From a checkpoint of a small image captioner.
Model: encoder widths [64, 128, 256], decoder width 384, decoder layers 6.
Training: muon at rate 0.0018, 4100 steps, batches of 192.
Data: trained on patchworks of several textures, 5.4 epochs.
Rows from block 5 of the image encoder of a small image captioner, named by matrix and row number. Rows with one number within an expert belong to one neuron, the router's apart. Each number is 500 + 25 x the weight over its row's rms, rounded and kept within 0 to 999. All counts start at 0. Numbers have three digits each.
Before each expert's rows are labels from the 100 images, of 14976, where the router gives the expert most weight on average: "responds to" is what is common among them. Only what is clearly more common there than usual is listed. The data: patchworks of several textures. In brackets: how many of the 100.
# router: router (encoder.blocks.5.mlp.router.weight, 64x128, trained with AdamW), inputs 0-63
# up: expert up (encoder.blocks.5.mlp.up, 64x64x128), inputs 0-63
# down: expert down (encoder.blocks.5.mlp.down, 64x128x64, transposed), outputs 0-63

# expert 29
responds to: wavy (69); patches: two (53); centre pattern: wavy (41)
router.29:514451473506502466507508525507499468476494526510472498498517519518539464522491491472487542518515537469478464548464502485457524493484507450512539524534499469477506503510485501508484499462488511
up.0:470504530490507533506459520470529494500501495482501484513483454440500523504501491489501535515504502555422490496521469549481487485508459539483442479524530538486511507481509480509492461554480511
down.0:519511542485489519501516494500539506495479485490497471520583488513497461490549486472508512501499467493510503523543461535553505503533487484487492539477529501492472531490493504526493526551485489
up.1:514503484470461519510489480520536439518509522541502527492463482501542470471468523524500537488488468486533499506511486489488520500499511478481453505479530507505495510532481569522423483474509499
down.1:520499519513518464542499549500473518432505543492541510494513514509457513541489507471500489504493530507544467517532496502539495527509505470497473522496484494481504468547505512522519497512461479
up.2:488481530464500491513461513529526524462509485499507545506474545495525531539497512519503519489534500503556494541459530500487475552476478498513513488499518493531499505459503501521518539489496503
down.2:531480492496531532476516497487477478493510519486491486501453459491496521479541489483531493517487502480455546513503503484495485473503497460528441496513444503478508533526475505464489465488487452
up.3:519523493519476522528500492491519509523478459548541480501486504487477555521471520506475509490561522455546488476497503457530558512459475462497510523511490476522498519527543492500497517492528480
down.3:511464497526510447552492466505532507541499538498487489507466528516476458503508523514529471499492503487469490523488516491530453473469527483484477481490448523521449477535452512494555552498490511
up.4:508519459499521515535445488521492552472470442457478515445534545513501487532521515515491516464483491509521578547529508521498505535496501538476545484542435512520478517498517502523507498487485493
down.4:499461488477487531470514496526505474553499523516480508526486512490527502504488538501466505537474555526466469506513504470468475510496499532513524501442535453535481448537476515531513460481483462
up.5:524507499510474446522529493461485470543511548471466531511471507460501507522492529517540469535518528520455488472489513496461479502437497517504521497511508470519470509460465505512510490451514510
down.5:460558442470522479445510480499498543490534477504491511511532533512529542516456487487460508498494489470528495488480482494475530496515518474466498508561487487465530485484491517481461504474488504
up.6:500519493530524474470549438502451513525547515488465497469514520525510546471489450488474501520530469506495513507505499516471512498467493489466523511520532495504496525488490466531492512530485511
down.6:456534509504517488480483495494475526542508490467476505512530500540479519522492475481532503467509541550467510472466457513475493510461511493528464538526541484549500495460526464470499527509486474
up.7:507545505477481519497525489527467517445488481515478534532517465560524545497522503471484519494499534485518526528548512499503472517487521473512502500483482467502532475531501524516462482532512534
down.7:475493524485481476470502542516501508532516493454499516526521503478500490481515474513502524523501530544499506463472536524495494487508452515476472498446470536512511439439545485533515490506516486
up.8:501501509532497494511507485490477477476496542492501549505478488446518517488504478511480525560497504479500510500478486556493499532487515500513535537458517470513523507485514472501462498544481485
down.8:518488513525504521444546479509457507495500515492516499500513494515474544497458466461525505436499479535468512473474480497486454515502474529483476461523515512541530516509548497497526469477487512
up.9:442515464474481494480515526505516502455511521463506482543523505549513501523558512495528499534497514492479507480468522493498501517497498515520499482526484523528520484477497477509503470510467469
down.9:490572494517523526512468462544478452461528489513537530513463480498496512502534499520495527494501475516516469516469496488550536457509527513523499490492505493493498505530488493466477508493511458

# expert 19
responds to: grid (30); camouflage (27)
router.19:562473469517476485510522475554500476515474463556504519490494475471509480513501500498478458511505514473488527545486468488477474482541504497542557517450514496488449526512493476504476514499474507
up.0:479464509498529470505423514485504497529508506525466517516576503519487521489498531475508508522530516468460499472545459519474494507511548506485504482528519468522502493536499475487498550466515526
down.0:483479485490522485486494500537489475518512516494521512530524525505474531471525532494502478506532492485512520525546528562533484490516498487495601466465473537540493483467484512527491468512479525
up.1:525492509505506502452476504513466515535522521510532508543511463505541480458490504485478477525516501506453489498465502569476503450529481538491473477512510496481482506522494499493503518471515508
down.1:469502500533515466512449508478510469520493507475457489524494483556491492493529516468538495478448533531467505495513460504479507489456487513466480470499477517496486479472532485516507450527491483
up.2:476506506477507466464531502497507541495542517509472507492506526519482498478490463519508450484472511470462525535488507479494560486449476514510501464521477536464544463522487487524463498559464456
down.2:537533446490489508512494490482500521505512514487510509470503491539531532524482482502517515479545516458518513553528530543480497533488503466495482518468483524538502510488527490475477509502568525
up.3:489518497557490480485518478511466503482522537495526527490467524503473512519496535526483513526470486514534456478493491499462500513468538524539485526473495508482490454506457524486450531520547503
down.3:502490508474479492482485467466488550512576476485503456512500512474518487495460467489534494487494517519523497449538504519528527466469497524495476499516477475499519531509480476477540504519517506
up.4:477500508513498512488516454541504504477477513473529507514506531492501556547527462467488543512469501527507530539517533520503516510482495509483530493497462513533511515503549517451528479437480485
down.4:477519471473457504505480515512498511518479495481503515495530530486513450501495497513516526421473497480522460503479504518500534495539511499507485518521514535473487449471502490518495494520527523
up.5:527470510539488474518521466493498522513523500488503525487464461491523535478502475453512511521522530542479479459514506528458504547512542475516540462562524455520498497497504484467513467503492498
down.5:502482472480523530513459533479482494510454542524516512457484492508495506489508541481485523456530478500507495481510545473532532466453493496504560512528481504513506517512464485529497525501460486
up.6:499481469488510498501458549536517528482497507512513490538522504557478479493516487491536441489518511459498475473523483494478495495453544492525544481460549469522482493517480524542510494486485530
down.6:452500494513487489505533507513512516506454508484522506494514523501499520457543519455469491453512517504480499505478491541502466475461501509443504489499505488504468500472510483548524515486540485
up.7:502494484470508518493496494464521474511530480499499498476484501481479520452466515540514497524514485500540533508507513471475526486518513486509543506452535515515496487492535528511512563456513459
down.7:492540483536511516521528487513522477511514468526482525481470512454517496468488458500477530455511470445532513482479528503506479503523547514512479467493510502534511463535480514475513490475499494
up.8:474504467505474493536559531488507471534518542494468489466554504439520498482505511485515491502539511491507462466488519507443526466517493503539476502517515478494494510483493526504514550489518489
down.8:508533501516523502491519484499478480473556489479480503489495552514513483479520449492504503558502481481520503526513503509547472476497543483518492471514491465523519513500528500499459457494458485
up.9:493480485489498486500561455491500525456471458510469519493520539504501515493478478546490478496489515489492513510513496490529530470512530542493492514499512521544501519493502491516515490532484506
down.9:488508455481487510493492479491483530538475490510484466534487510531471503495489464480544509535457487545460503529556477483468476519492531534486488467452491490496508472525492477498535479476488540

# expert 31
responds to: grey (76); dotted (38); studded (32)
router.31:521547477487451479518521461488507530487534488490479506515495529490516459479479516445522510521506498513513512508488519533499464495495537553500511491517515488493485522493471478484539462525542508
up.0:512469480499457504527472472511506451540493481529514478508498484464538490544515472496512494501490544485485495473506538487506467508503504525528484498497534496498538498470487477466502521548481473
down.0:483491514480486490481565527511488505475537463510504512518502522481500519524505484532483470527504514520452467493472497532557492496505472490555490519505528513471497532563465483518503485487469509
up.1:494525442528525513517503480515502498519484463479524534513515502498453498488467483467476557488497562465445474501487520497472534477456509503538502523493516456502470502533509529496548516531483457
down.1:508476546484459544515510485532526492503500485499451483501499495472471468535515484443495488501479491500487484521554470476509525527496501491503470518522519518533496496527483461541494488547454511
up.2:506491447470517482477526492487489519498496499475483499520514494502509452483512502473480535500510498504483544526522514558486482500498509520454505472471466469459449483488500501516496473531559499
down.2:461526575501513481459500522527501506498478492500513508523462494547443519512482481530537517490503480468505449474490463462487517507536519478511510487482510524477521496515510504483479468458476520
up.3:436509528501535505527517534480465484494512508510499455498484513486508509477500492491504534478526490509485506491482496487506542479506523509540442517396488518510499490503470475490475500496520526
down.3:521491499516464535524489475514515490546478486465487474483489486474526475558512514542552489471499494549502547499476531508507498502485516457504488545493507518520485506501461504464525525462506499
up.4:503486510518529483498517500522429530514493482504530513509484491478519527506475494472525472488520492498493514488496504439532530535508513504513480478452550520457498502508546516489490466521471455
down.4:501479504486529489555522531509512468499497503542461473469487506471492533505521466500523516494458500483444518532536542513516479450480504528525513456525472474523509510526523514504503470498516518
up.5:501502523484473466451490522466483532486460520478495534507513507502515517488484469479543511469512502492504500471501498503474478521532484522502520519514505525479530479463502457482495525508476510
down.5:499529487493512526504476487507467520486498487524474525513510502476496535516478522488452525452530568471511501463461498458502507492503489478518534475493554499471503481513535479497484503490564519
up.6:510520501454478484484508484497539504493512497566557463507477507506504514533492492505512529479478481501474457547524519496495494526492513523500472502512489454499520461509498513476512492465548484
down.6:423484455484522483510557548522526526479486500493477499506558493493520483507529459528463499522503505517477522513447526469514494499532510511531527496484481493472453512498511508496528515501518508
up.7:504531483468510539486545526509501542513492482491497491477500509511505477498530509494461477503538466516514497524499505485507515511476498498480515459508470458476437505500498486485505514517450495
down.7:503473497565543482489452503490530492516461516480528505527490486502457504497496533541519517538473521507526462496506512523466468486547501563533523532472476488489507534531516521510483519487486509
up.8:464483469524518505488524478522493526501496465533496525509527518533475509494471518491498495516558529507519464478518511493500545472456563490508510470497542512526523498484560532470516480505471548
down.8:510530544474516499500511479503500529527540502463522479515499517490472533449532497500482476460474489467489498510479512532490511509516453475507487532499478531483493498461474469433541515493487543
up.9:494509510452540491507507537515485523470539495500497511511518527424474502522531497481470499463502533487511510471462529479469512480467510513540525479493529507539483501470496446526533506498521474
down.9:466485516473504546476468485463489489501485468514483497534478548468520525470484435475542504504482498520511519496498480506532493521506475532505466500465478514497500520475490488479492483505515502

# expert 58
responds to: patches: two (73); furry (54); cloudy (40); centre pattern: furry (35)
router.58:503476480517503551534513466513516456499496537504550502517469466549497561503517510538487543498527507498452492474472487473488489479499490489503505509502512509519489496486562511466516473471535479
up.0:511471507521500531520483573488504484474464497477456491475501487478477445510510511492494510499499539541436505493524477507481520482499561502510496486520489476487514462475517536476536442478495510
down.0:470503495493493474519523506510507449498517485546473490483525559490483488492529521495484467501544473455492533523474510461471505494510486475573515475467496501466451498549511481501469485490547496
up.1:487572441462478494483488483528505491523507488491488534486511550506512507515419547487495482486487490501460524474462481522529506456499514496519493473542540498491507480489504481491474499514512490
down.1:525490492498526543492511502497486473527512523514512533536496462478503537500449506506552474506469440519533442523486496462546465509541549520484522474482513493473483512509477496501481521508534513
up.2:483525494493496559512502495489554490501478526480463523503511528486553503509482488498517532510551515513504454461528489482499447521472484516466468504481509495474509471484489510496488499489434461
down.2:527463527470479528485438475545450515525467487475510465528470523495531490509507486491498495517504508493498551492491518518492521540443493470520505496492496514505492515532475485508522464531485532
up.3:529504442454491560512539497475495525523481518520527458478482496536504495464550497497511506493493517508439490456517534494441544483533477515545513503499530496518486496481476499482485478490491498
down.3:485500524515495510489485531521497491486514465456507494544527506498519477449513482505476507536480515439486529528509541469512481488497542538503480525484506500503522530483501510503489505479527487
up.4:495510464471492439514473510498471499429486490557531521495493520488521467554522498490513525482510490470466490509464488514509531544490499446502566534515492516489528540480495518485451509461499528
down.4:507528525525487464472491471472476496534520508472485523483538508463497504522509515482528495516529490494539544483469463506464518519490511535455479463511518525482448489518509526495493510498509525
up.5:538513506517499527491532481508483478449529484504466477533518510506467480544517504502503502492487477479486527476438497492531500449468541498456470508464495509505471515487512518537492507508533536
down.5:520491505505528502519514498496443526474459510527528533463492497546491514498518518511470518528500512509520501525460500534474518482487475515515477465458487519489498525538545456505504483502442452
up.6:527518477501510475465456511505478514512485491488538463511525515492512493467511465450521458545496489493486503483508493458512508489426487502507457550496479484515492466508511520471504526483487523
down.6:542494492522482500508499437489510522448506520502510553480496528504522510490510507470529513492502496479533468507488534500510494530453458480506521469514508523491477482432493526517511516499492474
up.7:501488544479513535481504482496498499551517499496475542487465512531501487484525528507507474475535530557497481508507516481518482454505496521487510481467490499481493532474462507536454506503500501
down.7:504514506458510482492514514531502485541538526501485478472528461502475438503556479478510511516516504490504519498499532520511489499483554444578543484466501480516490517472480471502516479509490471
up.8:452513515465480499489493482480537490499497466483448489490532496528522443512471492508469510497474537497530519486453514532499518543499516488461535505493530468493454490474459511502469510503483501
down.8:514460423489503467492540526505542474534503521520531471493536539456514498524478488506512480505515487528499528474467517499464551517515467517483454443546482530502515510500478521519502457478490447
up.9:500500460492472551496489517550531462532523532489513457508510489499506512516543487447529519538467478529473500466485526472456512484527495509523497491512532514505508485489504544519500497486474494
down.9:460500480539529485499508536486484478482463497484487492586500496515515419491537504534462518486458446473498492513517490549502482483481497491501484534497488515538493465485480501493486461449474506